A small contrastive image-text model, trained from scratch.
Model: encoder arch efficientnet_v2, encoder activation silu, encoder depths [2, 5, 5].
Training: 18300 steps, batches of 256.
Data: trained on patchworks of several textures, 72500 training examples, 64.6 epochs.
Rows from block 3 of the text encoder, named by matrix and row number. Rows with one number belong to one neuron. Each number is 500 + 40 x the weight over its row's rms, rounded and kept within 0 to 999. All counts start at 0. Numbers have three digits each. After the name is the row's rms in percent of the matrix's.
# gate: MLP gate (text_encoder.blocks.3.mlp.gate.weight, 384x128), inputs 0-127
# fc1: MLP up (text_encoder.blocks.3.mlp.fc1.weight, 384x128), inputs 0-127
# fc2: MLP down (text_encoder.blocks.3.mlp.fc2.weight, 128x384, transposed), outputs 0-127
gate.265 110:469509527501566533523495464509567589477471507557549496507499483484469524488533485524503529496444468531513447523523561506539475567516469530429496607445517534495499470336522509425551459457563450445532499514439502529521447533475469487530456510497494479520506506469521496579501559573379517534449572510498501500521514514560537481486490542500444522484435474460533459501528486497487518499511
fc1.265 125:516519526499470505450470522471479425496507509484473571546491465555533514487491513526492465471489520482477532471488501504536488507497499495590452455517508450518602471592500477528516552506443444504454571487581508470505568464507511520496514470481507504460536487610535522360576479421623475494556415482498523440463492497490470490518532426436505491491501474520504494476521513540501525519446
fc2.265 124:530513548568510516547546450447491525487446446496553490475499499449501541492472427461514452536516604545516491500493466474510484478514511468490442461484486422477524555535546574536498507485490466443547540448552483503568467473494551506567483601496520534531461570527493517492443530466530511492520604427476475479535462518412532498497488534497391471494463524454539522547494510547526447569513
gate.266 065:419510464483466444557452534491537511428494511504484457490540523505522425501436501525557550518590516435515480535512440458484447479538530476479583479472502518550514483501490518477566484564565465511496483469517459540521499484543502507505566559426472543533491422533486502510479488489515427468500470416560539537513430547518523411589420580474512508516502472564505487520533514506471439481511
fc1.266 061:561492531538515561457557481514476464554545489498505555551473489505486544504582496480457413472410473540467525476477583523522535525473494522545419490484521484458497480475498465482451498429431514481536533545445525497496497531452505478484451419560518469465536555459520476478536508551469577521485480598441460475469563460465483574437580431526507505478475499429513550498476503481528549511521
fc2.266 101:489542505485476439453520511494513482510516517460534458508473537394401446547519533511604483534434500537514489556530550445544485501615507429494525524507517495587497510466529518449574480569499433491488501557503517601529532508536473492435493525389550529505512485503480452487534553532498442506484459519491536507494460432484478449471465491462503517539566496534506500522523512488427503466517
gate.267 093:527537574445482527480483474480533532515472437492512534464528485491472497478486417466497479496469539518519492443512535435499553485508434452572474537545462557468458508500566485535510498511484511501512423509473548506523514583495514461548449467466435466471547433421475467497556494492612517587543519504463449512506482432550457494478526556452469495510518480468478505613521461455523529398528
fc1.267 086:511492513512502474551562497443456545510478485457535506473479435502469530538513502460529433484471532500553497495473515452498526505506431516561524574570467463509498503449553488502407430442469535506512413503546526500526526548514498495474513490475449519448551514401467459518617537429590483566520501529416509594482482471529507445462477525528466487499491505490492447528522439432561514507480
fc2.267 015:490455506415468445481523464441474458514456527463481473478479572497516569529525488537517426402512537507505438539524524476499503446571567531518463509549517482479535484486552458470477553488547524506431465487498556528479505546544379461530508455573517527490500570525506489462559504531516447488436521464511554526496509519501496506449511483568451461502414483471538530447472418479576537551504
gate.268 085:514470531491501541506439455478457507534485460548515498441505511501413529515485402503572524483505505506514467470467499427505537419512521463510509550566436540511530450484556542482570532549480470471514463542478533548530541559477492496516468465470478446478506451492543458527445514598529483580532540483534449491487398459499433516474495532501493506478605451524512566564532429498508479440534
fc1.268 095:487485508472584496485481461442534472517381533465455558561506451475504536499493491577489477463514462507479544467499518529500451480502433509581490479494521481452453506494472487559526500435534528504548587551452504457485506531496478449480505447554488501474543486625468511446531475452434487490498503472492491521530504495477521506530484504482560515477433563489512393497470483539532644470517
fc2.268 017:547538553499561527476521430527510523517531454508533560398506528489434507582473463408559472522534462532471539569419462537501477540477501504496580525475420471487471561451523516460482485495421528453452494568504538543528448529436466431480474491434489425513489520493511413544437488511510485521497536529490461481540571473546534491489525507544507506468462527538419510532467518495497516481516
gate.269 105:500406472529419523521468461535476551506485499438431469474494538512489577518467441444490516464474526534510472494499482455459490554514546491459491586493441426445553537542482514524569557523568488500545503521537501516522523497456507534519502466476484490474498521510454511556483501457486419502512463494538498521509412503442488507516456613512473533541562428523524394528495445561497576461540
fc1.269 106:483502462507443513531463453585532546506546428492532462459520514478427517577527448417522482491514481553510491517504567462505502472505497470480494529493493409497434536590492450456477557529482507528566456502432470499553526509490511552515533517530542457491487542548453485580555505367514480491402416543518532514546460508457500490481466533502435492515534448526471505514515512485481535514569
fc2.269 011:478539567515565425535542512537509540508450509495558482531492463473477472495506476532522485512510526532457485533489523504468489501446489456482419549555501558525463486504606472485496457470531551445513495468494465459557437515440503515553536514514530547580472529495573483507459527548574520525445506441463515483503543519489449444526504601495423518428430565494514405522458471516489431487560
gate.270 083:525471609540548494508477446523498516539472464455491465483449527553450579504440528511573508517423549488443505494467542510499509515527452506453540507455435516523551530542556473542534540506492464495533445544512577533476511539515470521522430426510434504451552491474479511457524529510474447494477540585551467505530507429487537525470578545537488497520496422553490439534489406481482473481569
fc1.270 085:464465511576484515506522487448622443528439532517524492500497467506482492567517441533424509475541542512510499474472460506438519540475523505478483567443496471485475490496508457467584659481533529541496502459453543514502493467481502478563538532548521477508505509445443514524521481369520491512457481455511547464532503452401495508487514414459462550490488502540465539488541493526520529502474
fc2.270 022:502484587494450550516533502537475508461481436558533463469527443458515475436563452469463492516469518516531482508468475469477546429476480496533531512533514497398523543576526449531521424439434551468498460494547457451569583449480588457509526546497467533547488469467471504492501490604459574589483504508525483525497457478504528486497514530484503497569507494472506507552524448460444431474474
gate.271 126:451545434492499484566488472565544489532500528428519494495487550531562434464513517530518522503579495478517493481503474529526515478502558496466537461450471519514448495513469489487380480482576494492529496487558504486502482490547502505453551558544501455520437494539523508575485556460551485499493570478490541534435520548523536351532442538487504456484447530584455459499415536495489445498463
fc1.271 131:457545432501503481577488464560540493532503532432512481503487547531566424463516515523513534508575504489518492478501468535520515475501554499472536467473463523513449507512475486487393483479554491491521484482557511490505488490549503509440556551550499459522436503534523516592491564459538477495493567472496542544433513553526538352518439532489496452483458530592454444505414527498475448500468
fc2.271 219:517562531503516544492535446512515511459486517529480494526534488606573504504516485541472518443450561468468573426572504516520518486443498557505462484512534483490481470482520475498471509454533597492508463429443507429453472400470575447526514551480490524465498513496517481512495461492512526527509515507522473494424579453517445508568424501436496519421446474460521498506555580561482512572472
gate.272 110:463527605512512511537545475466555504529546457512600456426478435458418532574561452506493505521527547516533467468467539503506523518519485476505495484538507499496448480491560497441572494539478477472498457544474539560514483578517501467611451551489505485490483472481517468526504476506483524552438535472560440537530445415517452497477465485513414546524555483514478498559531464448508522458564
fc1.272 094:466496523478464512490535434491553509510561463542583484443527461422461502546587517491507511505497458511515450528508534465528558586501453514521489427545560470465480487446517471447429472451504500498477460508414496485531491537462515444574520571512530466485487505500507438565542493556461589472425459506507503545544479478451495552476502512493444532489454517425517523540583551446495563520524
fc2.272 011:519525446451510535437518400532570549575429515557510579515478498585465466564431438541454489516491510559458460486528525535550464542499517543496402479498483492539518456482520476502456538515501541504484529467506542523461402502432519520500437460529532500470511570506485544507496448516518468528539505499527478410455525489544501580492551513501488476397506526540475493486518536517467566508484
gate.273 088:498502576512519550494452484494484474474491450529473457481505488488383527492488425559480494511469599561486526496475533476482466536510501521513440488443539543432501492533590495469538541462527538507489491603438582504512550530492536553544467413494467507520528496499507518471565539539466475518512482510472448529496463393514432489430489553477491496513553478542490515554529408492507489425498
fc1.273 083:474502527470541498503541547497605511531486526561463551482517481497566464543543567538448540464530475436500473556461462476496502494505495511530481437458510475510466457440486556463493557445573522540509537523465525435434509506491520444443487460497501508512479502519466490526547505395469573452514441559472421505452516511413505531533487576448515509544529457510545585470583518449458524501500
fc2.273 016:499516511482488432524527499500523507467507467494523512548429508487516478492569449514496465488411510473438454553441545544540483515535514503459497514462435514516452458513514465558604452487481454495562517469473555458452508561478605464516438472465509509506567473490473476419436521510520554606495483533524468544517435480536439558595482512509488515479494524525511435451525573497488511524568
gate.274 097:529531547439476561515434466514543479518510492557545513503469466472443518533507486518476566491470512494530530481487543467508491515513447514552451497508501533468569488583583502444580589508477491457539473502474573482509497515479495453484427459426424529519484522587537530482534523522521507537447533497520448524458517431507469464467514635501432482438531486546482498529533433459516494434542
fc1.274 095:522529530515505501546473518497481539467514523466476510462532545551459501474442500475463378527504517535492473488471497525474485476537570488532469554505521507447445466536537533511487450520456472529465603520461553491491515571489456506485479510488456501475509512416620529564453538510485519536557458492481490512490483506507492475510520539486476376525447488622527513431457498493497373474473
fc2.274 038:476454471494505505518512429515494498530536502494523547500509478515398498561504445492437541478548496555548505477559547519494442483525504464513472523479572491541476492497480479456423486487523541510477511484515432536497354510560472477555578517544520508535551530521489552471554462489490465506503486513488524479529514611475489516558448477561505463549465407478508518415536520584551483571471
gate.275 142:577516510411428411483476553505543549481531507487525506512517441489448530450493515560532509534448460497523506499496485527436521493529526579527516551489465475512532552531474521482511417489442457553477587472532453476470521523477499484500442449475487518486434538528504460477548493545530529438498612464571451517515499510583499484524512521553470437483488572465533473408494521451484553529448
fc1.275 143:443477461593547602515479458480482482494471501519455483493485534492532486559508479450473484460539536496462497510504522468562476486472489420464477438509533531499456450497542476520508529504555547463495377534483561530531490478515500519509561537522503483516578466495494522523451504464519466536495359538437544472493502481432496545464517450443535544508517434543475550603502486549534508467563
fc2.275 548:477496491520513586533461457433529513500460534528486523510555464500543462478521423495445537472533553437459547441539500454499451514458496437483505511514545496525488466505541537509464519470538583447524497607470541532603546500489482516544530505513442500514634493488507509490517542510488511525497413554481515503497483466470468560516511473472532523483405471528539529523502513593571492431544
gate.276 105:550558512472498485492515487505427512503530543503506510475455561572516544472475545522474527521482531543501506489471452501537485615475492492381508545476489650428471517407509526503545530536508509491495549487513520466451491478509519482488462521485517493451478496419566500421485508517543490454484534554518530498467559445452490515478492574448510512530502490519461539559551440504478386494517
fc1.276 100:440416467547516472498503508468510523489428497465529442488524480464446534516495500565519472453501496435513510494511522460501495478506559470578496451510509399549556461524509470481495403502507517477497492537468511498490504539483446500510494473523476544507559509564389500616498498574527481542474499462442487539564483501554477471491483481584510513470505495506522500468487495486566670484493
fc2.276 045:510496523413475498477602461490407485522509464535535459474528536479492488545441460478458525498480540532488471450535535574485550485521528512551430539513513532486538467417525556494518414436544548514518513486443523480461426495450456503527481536521526478568440559469460514492573465544466486562522517479511404405564517560474518531483501564502461468475445553512492474506480480516537465497480
gate.277 117:526429451536492507549413551526434542492514487517524440500496484479482491475469473522510519516463495460501487529510536505490488491489368476500512525576467651524565529536548500515506556507521517470494337533494506522488519549540457539501500481454466503510489501512461462572480534611601489494491486501502497533495454483520498490506521569534470475525534516499476534485469432461505456487491
fc1.277 110:503500483482444533540443533533490607447528475542505408479494444468506452501535518488480513530482514472477486579511512524493524440528418475401517546547499598518497507566519498484502544487593501501487357495468475528506490474494516563523551520508496502551462552430502495572466519550591504463434496510453497514506528542482552536488534547539441500514491520494523466488460491454470506550529
fc2.277 073:491516468573560481488582537494460428521600474484504550514490505550466582516544522425494532477518504550426473505448485539457524542540547510532468464563509490425434503583471568476511546563539431501484479514434499454420492558464522455541475484497603427467489525547518501482539445528469473541486469460507469472498470490538493490527524493486491563490545500543550493524498511519513461501431
gate.278 092:561489516565441509506458504465554461489414484501507456468490454538467504467474432559481531507462487473485519498495509439459492462510556469606473505545494415533486444506536497513525594516509521492602570544473521520519535520494483495525453478488473477487533490474515440475441504637558507509525530578494462487487435451451442475527482539463488424486552455511525560523510470503527452448508
fc1.278 098:450511559341589430480508513484472456524491446474528480487564521454425496479492494518526451511513536526535494521505558548506536537498440501504487476547514576459562511577551459466500509467474474491399429546497498525475487553500484499535487515527528537553523495543511484525530533446417492508494473437579488512526517541600494431506505515521464499536503538536474464472471517420507506527484
fc2.278 038:506471557447383462445432528508482490546512525475546447433472532493438516532506510526481581472504479503529518495510563560501556450518511534445456443524549544522556496466542442454485527486571482463489526473559477566510475470536452524537529509592483500521498517508527427463551486475421557492512424529461503479517551547500490519501440491556509448536409545530485524441530540445522475482509
gate.279 123:456530525545421557502556533505611496485518448541542485467500501491534544594531474573520555522561518484528489499535570458484460489501528540489493565405521562518498444408485501418535485544569476509439442496451506503496494512513455473542505511466501501515473469520414537542572507473569472500486491504545473470540464494553494499510450452496466552474504458507539596464495460490524532466460
fc1.279 123:485511501581351549487520501534598453508548481566513486494500482520549514537500476577525499536521504509512497499506555473484480432502488531511478590430525600505515453404485460511513474521593467537431448495449528475477516509528464497495485472470490519525489483498416542511485517588567470507492491513561483473543471498552505493499489423482510527465508483526549553481504464496489576449455
fc2.279 265:479486432529532477525453502509529455475525509481499500490569525466466477523468565547503496437522466491462506498518448545519502519451482440531479616452519443544501421475517405418458491510482534542528570535471525547430454481530479502533516505537553488533502530521474473550488489552547508424467469526491543473553544477536445398489526532523495459443476530539549566464468588558524565529496
gate.280 076:444531505438517509491533532488477480581493482540548463426514470526479474488547489512516514545523496501567526587524500432438411534506475476432561540471505503513437502548465551474540465611523474476550502505495498487553545443501573508479499606475538536526484526437515536465491485426527521541480530525539433514556484519587521520496440437467452535543493460546462463497540548503470518465474
fc1.280 076:534501479524435522515465516504449547419531503469475559589480570491529477503462499547467590470503513524416471436480519552543589520493472508469438437542490424503534483495535517528471469440508505543417540496460492520467476540479458526515526404492471512478517494560527457514539510513484463521536518453545542457456509487434465449494562605533506491445456511485541562497446459497523465544531
fc2.280 112:481516552473498496456500507525529520535501470471483480418504550472376550557540521459538504453464507497520569536444485510461374508554462509469479542476501471528511505450470470454544495583492481507527526561503500575482472479517559539574509532538543416458495493496508514470484482534444528512453453555488433498565544435459560514429502548498528510532534502549545534482500580532496448490546